config.toml
arch = "mlp_mixer"
model = "image classifier"
dataset = "rendered scenes of toy objects such as cars, trees, mugs and chairs"
train_examples = 195000
image_size = 32
crop_scale_min = 1
horizontal_flip = false
rotation_deg = 5
color_jitter = 0.1
targets = ["count", "largest object", "its colour"]
num_classes = [4, 30, 12]
norm = "layernorm"
norm_position = "pre"
activation = "geglu"
mlp_ratio = 4
layer_scale_init = 0.1
parallel_block = false
dropout = 0.1
inner_norm = false
moe = "expert_choice"
num_experts = 8
moe_every = 2
expert_mlp_ratio = 1
experts_per_token = 1
shared_expert = true
patch_size = [2, 2]
layers = 12
width = 192
label_smoothing = 0.2
loss = "cross_entropy"
residual_init = "scaled_by_depth"
optimizer = "adamw"
lr = 0.0011
beta1 = 0.9
beta2 = 0.99
eps = 1e-06
grad_clip = 1.0
steps = 7500
batch_size = 256
epochs = 9.8
lr_schedule = "cosine_restarts"
final_lr_fraction = 0.05
warmup_steps = 750
weight_decay = 0.5
Rows from expert 0 of block 7, named by matrix and row number. Rows with one number belong to one neuron. Each number is 128 + 24 x the weight over its row's rms, rounded and kept within 0 to 255. All counts start at 0. Numbers have three digits each. After the name is the row's rms in percent of the matrix's.
# gate: expert gate (model.blocks.7.mlp.gate, 8x192x192), inputs 0-47
# up: expert up (model.blocks.7.mlp.up, 8x192x192), inputs 0-47
# down: expert down (model.blocks.7.mlp.down, 8x192x192, transposed), outputs 0-47
gate.42 114:125120165133116116140099165092155136119145144142068134101125123143152110128122155132097123087136139152121113124147181163139092116113162145125172
up.42 106:100077120111092142081151093108134113132149118130120162125176133158120158171148091144123119112125095175152108139151143156104143074119138126124126
down.42 102:130124133119097108153115164109157125128100122133127113123072116137105145178105109141148123145111145176118159124115132124094048148119103119108105
gate.43 091:095129108110157100127119118100143182127159164116112145137118144103140140118110156136115117163129100118127139102108094116149152105151114153106132
up.43 094:159148170128130109120113194169135098110118156126149103113073132135154103121126143100139126096120148096127116100103109136149135188140123157187114
down.43 097:143156141151106110089132114137124118100178107119086122158096107154087140136159145123116156136136139086169074101161119129135146083155136131116128
gate.44 103:092174122155155077127136128128142091132139157120083175133056104114111132159147163092106140146070120137079160137151103132101115134140113132171144
up.44 100:119105116126154161154173145124123096102104097148114133143124142110130121118157094109096125069160194114121092120118154140149116103110170131137125
down.44 103:123125152114140154144101117169147151109099147105151097095132119138160121112086125133119097124146118139083134120071133126164099173128162144169139
gate.45 101:115126117109128118164140143084115128170140129161127130083130126133130110147125104141137103117120134139122097122150139138117156091116115124091167
up.45 100:103110133137144131157114139073087131165145177115125105116142136119137139106154131097119108147121107120093098091151109163110122107076149102114179
down.45 105:104098111135129086146144099131154172097106097123168137158141139103142164149120125155131116153097144079059102108092095145135093191159145171157147
gate.46 085:116118144132139112139093125141110101128135146097157141136115160104110140156154085105184139111141120109093120138095130128109114148101121103165094
up.46 079:155163139150093141094142154105131141122153120143099102150133117179137126116140205166126141130110117144134158127158123138129114133143157138121121
down.46 093:126108149091135127144168125113150137120072117146143133120146134087164156092070127150102164151127109146123151112117130089161157150106092111151125
gate.47 102:129157132129119083098135184173134138110161172117132158108114185153176106142162137142161146112091160120116131132117102123169126177139118163143115
up.47 090:152110124105077114119135148166141088105132138108120109113127141132109137121141141141179125106088188106124118146124109160139155150083125081166127
down.47 102:151156120174122159142087149128141124132135156128156113129080128114093123157178147135165149106134124127149165196153114130084129121130142130112136
gate.48 102:110133091151099116129182089108147123152127118172093142106143127121124124109127118131112125138133131159152181080159129145123129104163126154116157
up.48 099:094149132173144149115111100129109146115135174161127114123129125127158094087162119102113168152178100102129155146119103131132125115121150149138164
down.48 099:110128072095111145116176124078119122137125150126080127172141109144115116141126117118145141096121133124139163143108110134072115103115086140094114
gate.49 105:077110148127113163126080149143145118117090157098150092166132079159142126105142116110137197180081103110123118146067120121094143141094123147124130
up.49 109:102096130124095138123139126152083065188110143109140120150158106138147093129166093076126149130097102142158111150095147131107112144084147133165140
down.49 099:112148171143135103138102132108097134128105177114129102149142115086143100127132144099131142149082124117139156160120065135111147123144127200112155
gate.50 099:089141129125131100094115143143147102118121156114140106121124101137090076139134179102130153135102153121131112142156104134119125180140148101162130
up.50 097:159175123139148113135137117120118083163148134114080177123077098120131148162128124137147082109085113149122164071127125101120137111136115145134122
down.50 095:089137128129126132114135109077137142107168132184057166159150104121127112147144144122139168136116142123153086128114134130098150120122119124130137
gate.51 084:113197134097114124120095163126132148125127129118137108145098146092126137128108167139149157127132149100129105125112122098152147178171102143113137
up.51 084:102111133108110134150090138134147172088102155127077113121132122103099142138103130139077152134125166122094142099113110143094119148156145142143141
down.51 086:107133151108130115095134123151138181092177116155077145152105132160143100103153095140154162138127159125126141148118128126141138149113084154094160
gate.52 117:108091130133150200118086136125076145126092150132147144162149080163124133095117163114108150136151095120142119114135136098104115136154127137111160
up.52 114:137134123122088146116133104125135156130119106127111120156183101150117157134117142152130179173148135172131164093157135153099148157137132132106146
down.52 105:144126090129146102165146147126099104132124096111133114077147150085101094114108085189129100111159153141110190149126132131142134101110125119097129
gate.53 100:096095136130137157157151102094158119135069128135136119114126076146097126140102092126103127147105129131135129114107118114093150143150134139149195
up.53 098:082097144144179120112149118111155141143121148085172111076109134148136149108118120137103127156115112101103113152107083121100159138135142105172126
down.53 099:116139119134117130131122106143105120129093128099099128129115103169100119165113142121149155112093132106122106118159125145117119101124150234120193
gate.54 096:148120094133159142152175111161108120147092129172122151080117135123132131146161097143123144103130191121116121121116121136117144103144115129133121
up.54 087:162121127133160131145136140126169169102108088091119124095132128132088133116093160147151104142092110148094135089095121097140113145164137146112123
down.54 087:082119100145127130157109118120139103170127152126106117121067112175108123115096138150156091113102098118160197120084115158131136131131138147122137
gate.55 093:121139118126188158144119091136132125142113166134128110152123151097154101119116164117107083132123167083128130094150154122167114127094127108159133
up.55 106:133107139141145154117118062142083130184098132133136128168138139082137154122134158126102082123136144118142116113161169134171121098109131097156136
down.55 104:140132122077102148148134098125151116103097129147149108103142152104151130135093133119129122123107132149139125128125143129094115110085089093138144
gate.56 111:128122128135144122147095113101115114166086154125128122136099094152140148147113101084109093140109094099162099145171137124136130073116144124111149
up.56 098:146123136130129106119153119152122122126161100111139147113123163100118148151152164122142124122176126105135126119139130139107112137108131084107079
down.56 107:138114116139145116116140123141170127118156119124158137149117115077160112086130126138157126126120177123109112182104142114131147187140128113197095
gate.57 084:125097186143117103126142168104134154101106150165098163086108113152126171132121142105110203130121134130070161165140123163122113086151137169128177
up.57 081:138169110140121161135077107140130102142134116057150118148137114081124102121141137149151080105120107114179099078134133110153110151097135082126089
down.57 095:114149135138153119149141149150102128097158113141133129081157149077100149112127144107114123119136120155136085119145127059140159140161177119145140
gate.58 098:107114135092143121128100164144123156107105132176163096140131152130151126100115098147133123088176154100139091138130144119149130172115106118123137
up.58 105:080112129105133140133100132149127160128098141184161098148134141139149143104138075150118131106167125124150094156110121140131163152114134128125131
down.58 099:119162146141105142111141174096144166132192127137082133108138129129109128082213131144144129126158108118157137150131133165109121106156139149112144
gate.59 109:164096168151065133141133106102144136140095083101157102171158114143126177123125130128141197146102105106103190136137117136127153146121153115149132
up.59 112:113127147155111165144141123105114130159066129140132126114142087144108123148128127091119195139121127139145118160104145122089139143130111121109149
down.59 112:101148134109111108150131123157114132125139137145117141123114124117105090133146161078170159103098142157134104137143156172103178124146122163134187
gate.60 097:147119132128158133104164163146100119100080134129142142122123123161147128118098130067121176126100130105128123140165107108121114153152114148114101
up.60 099:148115135133168128109173144150100128110119119134117155121136124161145115117099140098099148145083120113132132147160101122116140120150134144109108
down.60 094:132158147164143129085135138125160132119164144099116114135079142189147084134145180120149134129150129097155114093159116132118128140142161126157137
gate.61 082:159145129148123150128133099103131152137140126179121123136176124160130143148089129167123146122101126177143143125121127094077138086127163115123146
up.61 078:130151165129120152112095152144136128102149132080135126138125141118107144133152169097172116112117107115107169126161130140177080133132116127117125
down.61 079:146118120113146109098146114139169125112151101135123132108167157066191094090090088122095103140182123141102130125092142124125116148123113072129133
gate.62 110:139115136127109126184136141102147164144086097159111100101117133129133144118105126130125148130103114135106149099152148103125130131182126141143141
up.62 108:120163134129119114076096158144142142081153159100141125158140141120100106097126169147157113096156150113130130132107127134146139179080155120141104
down.62 110:122091148125150135105150143091136169131128118147128140159118163107138144119114107115109132170146143121118123136107113077142142144124109099141129
gate.63 108:162172141135123133142087153136106129140094148124129102147131129154170123104144094126148105119098100131141114127132145102146144105105114121101132
up.63 102:143159127151154144118084104130141115132117142116087139123114104153161110113134149132081100143126109170139107124122157123132098105132119129112142
down.63 105:150112119126125156162129126133103125116091094089123147128176124153118177136105138125117113144160098130147156103144125126129121102135146110102118
gate.64 092:163109160113085146108101111103147106136154129090146152138135107138072188131160100134165146098121105156096141140148144147126130166125152101173101
up.64 094:144101122110140124136135122134151150132091096137104107092177151132107124156126129115115125101141147134126080114159153148138128145116156135136168
down.64 097:096107174108087118161100142099123083109113103124135101095135142179113132148117156143131112132140129155099112113127143136160167105099089098143145
gate.65 108:104119109123150158142081096120119159104124112137095108167140130108141156123132121097128079141111105116161126100166153140106091099082144081100160
up.65 116:093101110119149073052157138179131129126121115149147151120106145145152128093125151091090126146141146125104128120168120125173124117141148153128154
down.65 113:124144131091096124176150107115158125123069125098143150138124116091136168125077104144144122137104134131137144119143107105097145179121086121138128
gate.66 108:091116132103145120147140130131171177143118108131148113153129124131137135120114144133119137143128133126115131085097108142144152152109120162128156
up.66 117:083147147133170139161119111142128137114178128066138118109106152122123145114127137165148107148131096117125144139062096137138155135097136125132082
down.66 110:142127141085085145109133129112105133136120122163113143154134096055172163154107127119137217145150142122170109090168123121120120128159093136127162
gate.67 089:124121171181171118123135158117122143144113168150130112120111089193159131082114132074096188143152097120093123153121099127144142152135144182113121
up.67 088:121133109098120137144076107132129119125161121093146141131122154079108109148147109165151067135106114132157114122089146126094129101114132064116119
down.67 090:144104166134137132155104163150127126139134110168156134096145135093104174105108124132105120155138122128115103158132144092128148150138144131130134
gate.68 112:128171090126128158161115088134145112145109159122068143141119083138080123139115158134130110130156132175166096107133167108123144141163159102148144
up.68 108:146102128120142062113139156070134138128177099186128135103096183130163100190127106140133088089102123145099139141134150139117103102107117128091116
down.68 116:137155152132144108101104131138158168117141164148097130129118123122112157175152131116091109172135111110144117087113124128115124160110148115120133
gate.69 093:113113121100102133148142156135154147141126106172152110099148144120135102142140136168108128130157164103122061166121140129128174125100119116116112
up.69 095:120147075135122085130156110099082147147125084157139114135149176109105146139158097116132111126126145130131117157148125114144142108154100096113126
down.69 097:127108150134117187101154177144114151117125100108105105136130118090138119158151130133159151146123150152111079101140149129111117151123133104154136
gate.70 093:150138135126084122127137077144125102143164154096119200118133141128128157147155096160132121096150121138113182114123151123143097140132109135161103
up.70 101:150143086166146117121137094135112108158171147124122159098123138112160131153130104142096100151118103163155129142140086084125131105108146157136072
down.70 101:092092065105105134120112099118123126137126105131137149127130127137091123156131101082108123121142139152103118176068132157180123142137110154125147
gate.71 101:112126155106120160143139150117165103136144140100073174093135115118122138156152141181127132062113137177113151102075136141147124114124140144122122
up.71 095:122164142114145153141124175153149110065120149089164139142101071128158098125141146118129115117110166083100121154149126124129119179108133098143150
down.71 096:102142142141162116132150151132122114141120120163118167124189143098159134094142145121105127119151088098119087161179136106156188107162145140123126
gate.72 108:141114089168134084119177176113136154090134107139110118146112133101154068152119130163132133138111191119104114128202127112149142127146123141098145
up.72 110:153132141098142136148110131139159117131110167122103104130096123165099113149088129147112096129118140119144126116102145128124153122095111097151115
down.72 108:094130121100110115117168138158128156112123144131163120133159151098146143089143146156137148137148159113120127106132127132168115148139148140139173
gate.73 092:092104140132111116118134133119072100156123142135156132151138146106142130128158051049137168125106105114161114146135141155087137124074139141112130
up.73 089:094139149150087170139106163157128090126102148120138087161108140129144116123147121154186213163087120127164143144077111103085143132110104130155110
down.73 094:151153154149122133117079145128085134135127136117124106170133097110139113122196166104169135113108141128153126197133090114117109128141140153145143
gate.74 104:105098136121130174130106098096145155115096150109158120139149082140108119101057139155131155166136097136117186122123113103110159145137126118090140
up.74 106:102104128162130131098122105089113154101098123106145132152120128120125134092073170135134135164143115140137152078120098130129134150137158131091136
down.74 094:068166085146129182156118131106100117141091108102173143105151132159124097139120124111171098106132139156103126134092097142151107139130133153132123
gate.75 100:143100096152163146108139109115134146119151116112108138150165126117124140161111131170092167143143121144070139106104094126095118142137144099129120
up.75 102:077152090125125092129127114124135152146139157141133218114099092117124151138112128118133120151126137154118121146135143109162157090176139163109152
down.75 105:132109134139139137164125086115124076081126119114136139134140147058133115158137104118141131135099109130144124134175158139124172119119118089129118
gate.76 099:145099119118090167126144158142147111125128098164079120091198129153123130116111129141117173058162129134124107119143169158131130126134168164184146
up.76 095:100156112135150172128145122146108135114165206125115144085127131113167120097116137128113148141170152102145141127127103108128143109193109152115118
down.76 107:151113084120104152096151109152110118133134160117147151134126108114160115106148114120168169097124124102157119122110116164094129137153159125133126
gate.77 097:125115114151124133113170119081135131143122070116090111120158127154127153094121138119119136099142112146167151078129127177128118136160157128082115
up.77 096:150115122097099106124141139142120129098130098159123153173163133096115155167102153152147091107094143150107099092171179142119114134156136119147136
down.77 090:145118175149140116149134111144108105115131105144169124095104118068125156108134125148117153141161142112131145110145170126141126164135124078152138
gate.78 090:129113156134095128175135114122089092136108105124114128156175129095131171107163111141165119121111123094115162104098159153083136148102155107166139
up.78 096:115112105098138159125072136130112164158165184110132129095118143143151138121121090128135197143137101118127140153132095107096146129116123127106120
down.78 094:144122092134102133138142096117110110142140161121143120171133135122130096137192096116150107117098174131133152142131130131179087153120147194127147
gate.79 078:161110130118121092115145163133124172107102108117123151167132158137146088122122113126163145127094164116135124156112103085140160158111115149108134
up.79 074:111144126157143102147125128137138126128131126145158118085137152115133134136115115158124133120163086154125105130141155134148078132161139147125136
down.79 091:119118160073130137128149127162136119100105122149133144150149143093131128116080094126124120154092113135086129093092133115161139153118119163152115
gate.80 088:128143145082128144129133147159185125142165158118120130109100146130102119165103141204145113111117140161129111132117123135135192136119107148142103
up.80 085:123173147116146126136147137136153136092128210089150142099112138141127140144100157149123141157139144131082154149125096104150163139135105140130082
down.80 091:124109100127136108126117131155131130141144109117168152117090143173137123111123144124146155138157130134148145138153110167172160107145123121123139
gate.81 113:122120121149139138127123115126109107131103112108161126140152101156123120099088135114123170188120110127150132109100117075101159118154109148092129
up.81 105:143124122083117131147109122136154104185134148110118144117115133106134126144133105154126058119127107129169101093102146133117121110101132120095117
down.81 104:141084137106151115125143149183153139143128135164125159122126116117164191118128157123137149100106097115130122165147111109091154116125116160150106
gate.82 102:149103151140084109144113146107136105128090111111128112137116124139146160132125116115160128086097125124121150120120132154133149116103158105141150
up.82 110:157121126112109112142155095120156134126155095131120143133108131119102137122128135178086076140166145150121159115147153153134106138123136090134128
down.82 106:142119133094144123123142129143149130102128109123128092109117136147154133123089116129108087176144093108120142064126129109125129147136130127095125
gate.83 097:143138139150169133121145160126125173093124128128080103110142143111122154148096160087085148118109123139090111091171099119111105103163160140122125
up.83 100:149067152152138119125131141132158129137076111092148110123132090153120161117081139091127194122102113122097127136149116132108143165144155127124155
down.83 093:128123157128131180101139114105123107139072143130140166125087122119137073140095115162142133159113131116087158156153114127159097157141120144147123
gate.84 097:151128180127097124121119156138090147128125170143111125119123127158163157097172140091116161109141138144086140121146116163151070160156160135171135
up.84 101:139103126101156111120152120120117162146121152139126135085125164139135157157114106106110142149111117147126120129134106102110122109157098181105110
down.84 097:128115076149091111098127087104121130156125113084114135153102112193131110157133101108143116118132128119128134123119130165149100132134129137129130
gate.85 145:183133135128135188226085102084149136127135133117096112089121123131156150135071112137140099156082087127133146084134135130085123126141139096142123
up.85 169:120133128138121145131125084098115069142107132142117155142166074127095140163142130097110158129119132165120167134131146125104103113147110135122162
down.85 137:123149125151136125068164146089108137091139107140112141122103161128126134104139139105117175124154142128136086142165134136151124095130152113123155
gate.86 098:140102108142148127132154102096114128147148128155112117083081100140156119100086107115113105127137109122156108101102116150118165109099137107109132
up.86 100:136132120127157135155143121103139153124139091134124163094144139112123144181080110126092086099105132145135079113134151121112113053139140086088158
down.86 094:139111166131155120188096132140121132132087083150129149107114115129123160158137157143103103137128143106094144111125122116131104167126131147144116
gate.87 095:145190114115133103120130109122171106137110116122108113109071112119113111175060121144140110173070090161145120107125111094102154126147118112129097
up.87 100:112145109132132188154158095105156157136115084139143125102149154130123134110083110155083111114140119119142113133101124129130145076178129148098138
down.87 096:108090127114150146147106126163119153142075112111162123128167132151133156124094132120115116101111142124145148118101127116156121157112130120170135
gate.88 110:129130138155095090125114158145165106104142094131127147099117139111148128125127124149149158095104127149100093133184161149158105112112140129147185
up.88 121:104151102134157152106107127161137110116134146116152123103144125108150083120118142135139140139124148100126127123134101110142144139113105140126163
down.88 119:130115065138101136137130119133120146118140179128119143136166091081084115123146151145147158102115145139163099128151159152157136113163148133135155
gate.89 095:127122133111134109178148151130130130122101114151114188173118079125117143154116121134106109130140153155127105134166167128157138109104139135099129
up.89 095:107098133120164140125154178146109145119116135119157165134173097139168140082136136115084180118139154118064162134159136137125122105141128178130135
down.89 113:140119139168194106170092116132141125107105079142142152115096143108163101135143141125122137177104108106149137125136109104140128102122135122069110
gate.90 114:115139090126141099103154093105116128143145141168125172084117122128126124152102129149119155134134123169118130105152123094100109128180124160115161
up.90 117:133118058118155113117124069094095167130142094163139138142150155142114146119087121128112118177157111131115131155100099075119143104145134117091134
down.90 104:088118102138150132144137134097120094125097123153161155126157139119174097154118126087165124121140127149096134138131103126128148164138138171138133
gate.91 090:174131136169113094130109152107105133132130078139148109124138168157172124120103112099115128138141126110140092143133139131158102151111139124079147
up.91 094:110102133146150147147148141159136150116155176116117160138102125109129154144180117127133179139113135131088149118104111137106151116145131168136095
down.91 089:150132154142194118117147123152112088111114122149136136095126109107125112143093143102099134120100127173122064063110166107136158100078153068109113
gate.92 117:100139135126112093162143137118158125109130141127161098133064164076133148137131089140188143129134159112148132115111104128128178166109106134145131
up.92 118:105131128118078126161152147118146135130119146125129112172109117142114146147121126141144151147117164128092154126137125136124170139122125141158131
down.92 110:141107145096127144107130133137176173120149114115099108153090130182159156102139114149139145135138146125138108154122124128115149123143106138119144
gate.93 100:126119138089152131164122141155089151144094176115122170150130067122109146133152157104097128123127129110136084114137154120145156113140088122148136
up.93 099:099142136115131172119066129114132088119087168131144072218125068162102121101147131095124134115112113112135114132111131144123096138112139136179164
down.93 096:075147113152125125131075103138058136117117145104162125152143122146156140166145135063131127136112091149116081106138077157146147116104137207094136
gate.94 102:120135132159187191123129130107089155141150164131125124088136134119097096118112145154120140140172116117127122158136102091120123104153150122105106
up.94 106:131140143125134124160109182149183121088132145125145104119054168084151088137141095141160082128125147087136109138105132129125137122109131098130113
down.94 093:132097169135123081137112112146173158128149113134112148134128133142098197094141157145112121120155121120135094116120134118148121127164150115125124
gate.95 098:114122104129109126108120113088112129156102181132160125149158068155111145129112150101139202155115116138134136135142114116110164141131125133106166
up.95 098:159127148125147117113124142149116137097167088099121139130099190114131134119152149148134070111159123110130113147128128137140088106138108098136055
down.95 091:136121125097137127101133132133161116124141130138134131123152108084157155101126125146112117131153115142121125125117150085148115120102099041126080
gate.96 087:155163112118132156146134129119157100116095121135124143133114087129114096121132155146137195112151172119125139090110120107137146166132103130103155
up.96 081:132144163127116092095071154132146064144168163079131156152084106167140120135129158122146142136103117140139127171142147133151106166108113148126141
down.96 085:140160123117147147136162158117170111131141119137147098098153134082157106134105157128128136124134131102171098160146172114130168131149103132165123
gate.97 102:175074150128124134116119154143136179136108116142155076148164148175172103086127120096101140144172111089127115165122124141142115136110126148095121
up.97 103:113128142183151105116107165140145137087113161129114165108089131131149112146117118119144151133083110156098143120125111105119143120149156163131120
down.97 099:125116175108119164117146135130105100119106083118147122151157108141147070112131150120104126135109143116130102062122139117141112136133113093138114
gate.98 085:112114158125160169121132167141111121078098136101142132139091120144125133121127151065135190106118134073149115143111103134124101172167118158140098
up.98 082:124068149109169132132145169145112177083101130114156155141116159153151142111116131086123174143105118108137112138131103113114104121140116168092112
down.98 088:136147134149104122088109131113141145135136148104114081157091123191150085096158172132137126137117110115135112120123111141105087127162138139137128
gate.99 087:151142080125142103105140110119115145163119108166140141093150096100170095114092127145109106146120136140162100114136126105125103157144100144119172
up.99 091:128132143133138124143141107161150104119172140113096122139093156098124127155132156156145110089143152156114130064146157187109131151078144114134117
down.99 092:155147122117129088126131124127123150113153150140144104131136111037128125108110101139141149138124150154158129088118129114083162101147090070108128
gate.100 100:099129114096144129128126144108098134183124156162104103123167133148115152117155139112121129081148129111134106165136141154149110069109102095104139
up.100 099:104136106125150101111147122137123074138109138104122143098148114151124156115124166064088150092136126145100133130148143142150117105117131130146151
down.100 109:107107065146129145165116074121134113114106117101152148158105114141115179120122130118168141118112170107098119132099120122138109175143172164169123
gate.101 096:153132111126178147112151127163111099108124158120146151123158117139149074117095089126097117123124119139128120120105142139097089135142140155138115
up.101 108:113140113131108116135124109117166162129136104134095137157141119086101138121119162157140135139184159162127127065176171123126132153125108122125155
down.101 105:170120134130151099115142101143116083100138138110142149110121102016119101111122097162140140089142135157131145169144164130139167102142138097111118
gate.102 096:130158157123136162180141131093133098097131086128098132154118154149131141131169138104131145127104120145119139113104123143137135101120135103141119
up.102 094:131116116153135105144160071152137073124109096102082118125094114110112140115145148099079137151119137115130156097098112137090127137153150144154137
down.102 096:108144094137098128150091092144155147131084163148093092150164110171081159135129158118113105088124145137141125112109123167142119103131169150103152
gate.103 110:111100154112139128109116128130095174114106139138157109138162133184146134081090142103120148132129099101160111156134109118133124124131141148105121
up.103 100:079107128134092093143091132096152142143127133122103086181129151134130142124139108169142073122111110147124138127142155157123141093106152109121150
down.103 096:170117158113128118167126143162123128129108109115094148120141116091112201121140121152115146117113135128138168139136163149116129098106109121077136
gate.104 102:133127118135095137119152132111148135136102141137157113145188089143145143129128101115143174139171121123125156142126140143110120154174148156119098
up.104 100:111095122124148099152094136106131190107146105118114156140121136100111131166087117145109088126101118140102107084141134139136110112113133094103134
down.104 104:110113171081083119164100142135159081117133132115125128121138108112125109096099138164085139126110091136127153077120144109141156111098095094102118
gate.105 086:100163113100158109121143156134156114106127129144137128121116125104152096147115159126112161158159139107086176108124107107099130167174093117135102
up.105 088:150082146144134143127096072120122167150138110109119142125159122134102158102095129141113133150136116170145103130125151133109126108114145107095160
down.105 098:145110125124144128126112154135108114129102121142166119077116109053120131123118100127099130135121141125109127145117146086132128148158106116134149
gate.106 098:153111135118084182097156121125102143167110109114106130142161116143111130121170167116156107121137097154120131140114153140171136126169136145127111
up.106 094:096152131148140157134113102114160113134163158123104175102105089124144117156135091102088099090112125138121131141128105141151124091078169132117108
down.106 098:131127112110110126167116128163148105140103146116122134122092092140090113132093131157077120123115138186122157105091122116141087132090118168104102
gate.107 076:131126137103134120091167108118181143144125113083118157118143106142164143120116110157107125142125111136107162136102114125108139138098108102108113
up.107 078:166109103155131099101132131128181103140114087135112113093126118155109102126118094126139103135095133165134108155153128106138155158143122080113160
down.107 082:133094146100105152144158135132103173137081119111108096099151145127158160120148125091130133155110125146152124097097109083117163107171114124161119
gate.108 110:133130072109161115115132074108103151136140116143125140122128132079119155163110096096103098143175112132149097112129119118135148115116146127101103
up.108 106:121140130143085128140118144133138127133129125150120066146149142139153124135206095127146115121096107118117152137163137116181101143143125161145135
down.108 113:103114098119128136094134102123158175142137168129098111119144156203091141142115098118083096114121084110159141127097125153156113064124140157071134
gate.109 100:146112152080116152130106090148114103132119183102181121104119108140131155137113061112134134153136114114113120148127110128115129153112123130153116
up.109 094:138115111136130094133154164152137178114105101151150129136121135126136137154123118116119098110144147128150060108166120132183145125155131178116148
down.109 092:114122128119108130097153138106138128142131096155132109130146133154137144094077141116122173147167133157137117103129120119152123120123112083137143
gate.110 083:088121105097171117151159165125142139101094134147120133185132109101115130095102130142145096132121133084112139109110134092135150114148080117121131
up.110 080:144084130101131105135115124139147150167101143134140065127136158155125112122092119160140099167112105153148107130154156089111138129115091143115145
down.110 083:155150104108156136127137124144141081131110142154144133100137102091124115111110132139145092148096107140153162129129155100098142125117079104121143
gate.111 103:144113078140177152132150121122116135169127138160090152062140140134134085136125139124087110127137149132103126116144130129122139083144112153108145
up.111 107:171140163184122153127136127126106126109128126156128156121162131143114100139113160145116128141142124170126148162109139132112088121162135140137109
down.111 105:127176112146141130135140143113075111182130151137179109116139125139130103120129105127134122125122183150130169105122166150135099136105107096158132
gate.112 092:141129151131123166124115114157081081120160144101123109146152145095134129133164161120144167133141131114112156143141131126066103149125122094178091
up.112 087:153137110089126128149150143133107157122134112147098164100121130125090155150139131147150098106123129130125115105114135140178152080114125131108128
down.112 086:101110153121126117102174133123152102122114090166140154074130141128092122119082115137097154120126105153108095085121147153141121127118123107148173
gate.113 088:137124115151118099118147139167097141145108100136155102147126157146135126079155128102158135139167149084145108140079119094170155164117111154151112
up.113 087:109093108121148117132142102162141168141101103133139095124139163133123148100119111119139072158141127111158116137063116115141188119129112134131102
down.113 097:118133116164122118102125140074136148127187130122080109157126166201112118141174146109139140125130109118163110141152110159114133100144169163096152
gate.114 094:149094146108071124102134163120110148146103159137161096169167130144129149121144143112154177117133133119094172155126115111143136153120114153126137
up.114 099:117110119165142150144105077117144141123113098123128153124125086135108146138103108148093088151125106156127099105119167143088139118135158111128136
down.114 096:109116162089125123138148120147127102099128134134158138123151160115125130121068122132130121123077083116082115089102122118153146127117105145136126
gate.115 103:137175102130117146132163104138135108120155158130078170130094135117091121144131152104099104109170168151157071112146170147110129124197170131144117
up.115 096:162145142156096188137169110156102090122119154099116143152145106125111161103131140102122164117163149108129132131146130140124138112173154160164117
down.115 104:121070128133094144122124125143091120127130087110180128095123143175141126120138126106191141109149105136151122117155136156147102120150115122136122
gate.116 090:106129144131121118155103142145162081128106130090128148162127105133131148130119158100155124117119141096102131181128119155167170151083138116155154
up.116 090:149130107151110140131139127077130121112143133159174100089121133096127071123102071158134108138149135116122133127153123128090102153139138108116100
down.116 093:157144133101143146110153123111112134135124102109070145124134099107120168148106087118125111115110102106144180096104112076086103150140138121129132
gate.117 098:147098118138174081123122140096098180133134132141148145114126136133142090129093158118092092184147095129116127176147114103168140109177129140051126
up.117 095:134116153096112153120129147118130123089098116124157081088122144131161147107126095077126164088129117084148103135135116151151137131129127129146144
down.117 095:165139152133079114104135136132106123138120136110115113133085118144102152112124134184086153142141107100145123136172119109109118124177159157143123
gate.118 102:126133151126135129140116162117109130131144135148128089127155137121127137118177131107121100092127170115145109127087135125104042119129133068126143
up.118 099:142111120143112141134105102121166117119082149137108120181083109150162130126120070119142106137131129143143120131096147119103164141124147146155115
down.118 102:126153150118084115133117160115092141107113133141138095099146126071133100156116100135139158147140088120155152089165106130103110107142127128094133
gate.119 094:110140087102138094124161094120102118138135130135134127110135142137144090170111104176119072152147131114162160164109102119110162082111118141128100
up.119 088:169162114114130081112148132151141114097131141133117126107136141174167107151127124141105139160122115164134148142123110132089111128131136171137114
down.119 093:088134107104103147151136143092120165121131117158091123147178178175132158108124154084118136121143123142149121101146112138106120105095127140099123
gate.120 102:167132118143103180139136144131120107108139144148100146066130097093131118123086124095099199082168130105112145148141138125141119061115145187125150
up.120 104:139150102125143123096126091128147136139147119165098131085149135144126123124099117140120112102156121152162098147100135129108131134178143127145105
down.120 116:113098109120060131142138155116113098166114120127125126110115097156108117113155112139129115082120123143112171146124143152128129129132133147151134
gate.121 096:110159116135147117155158156125174118092154113126089164116093155089132095165137113155150101116133174111102122138124129132120128117127130125131099
up.121 091:128119109152164148148141167137107113133140156124105158111105132111169107156152147092105106129116125099089132112162126126129100101132125118090116
down.121 094:111131141134111093147113126156137168124145123118113134131155144172120138097118158134129121099143144137116129127132118166194108144131170117138139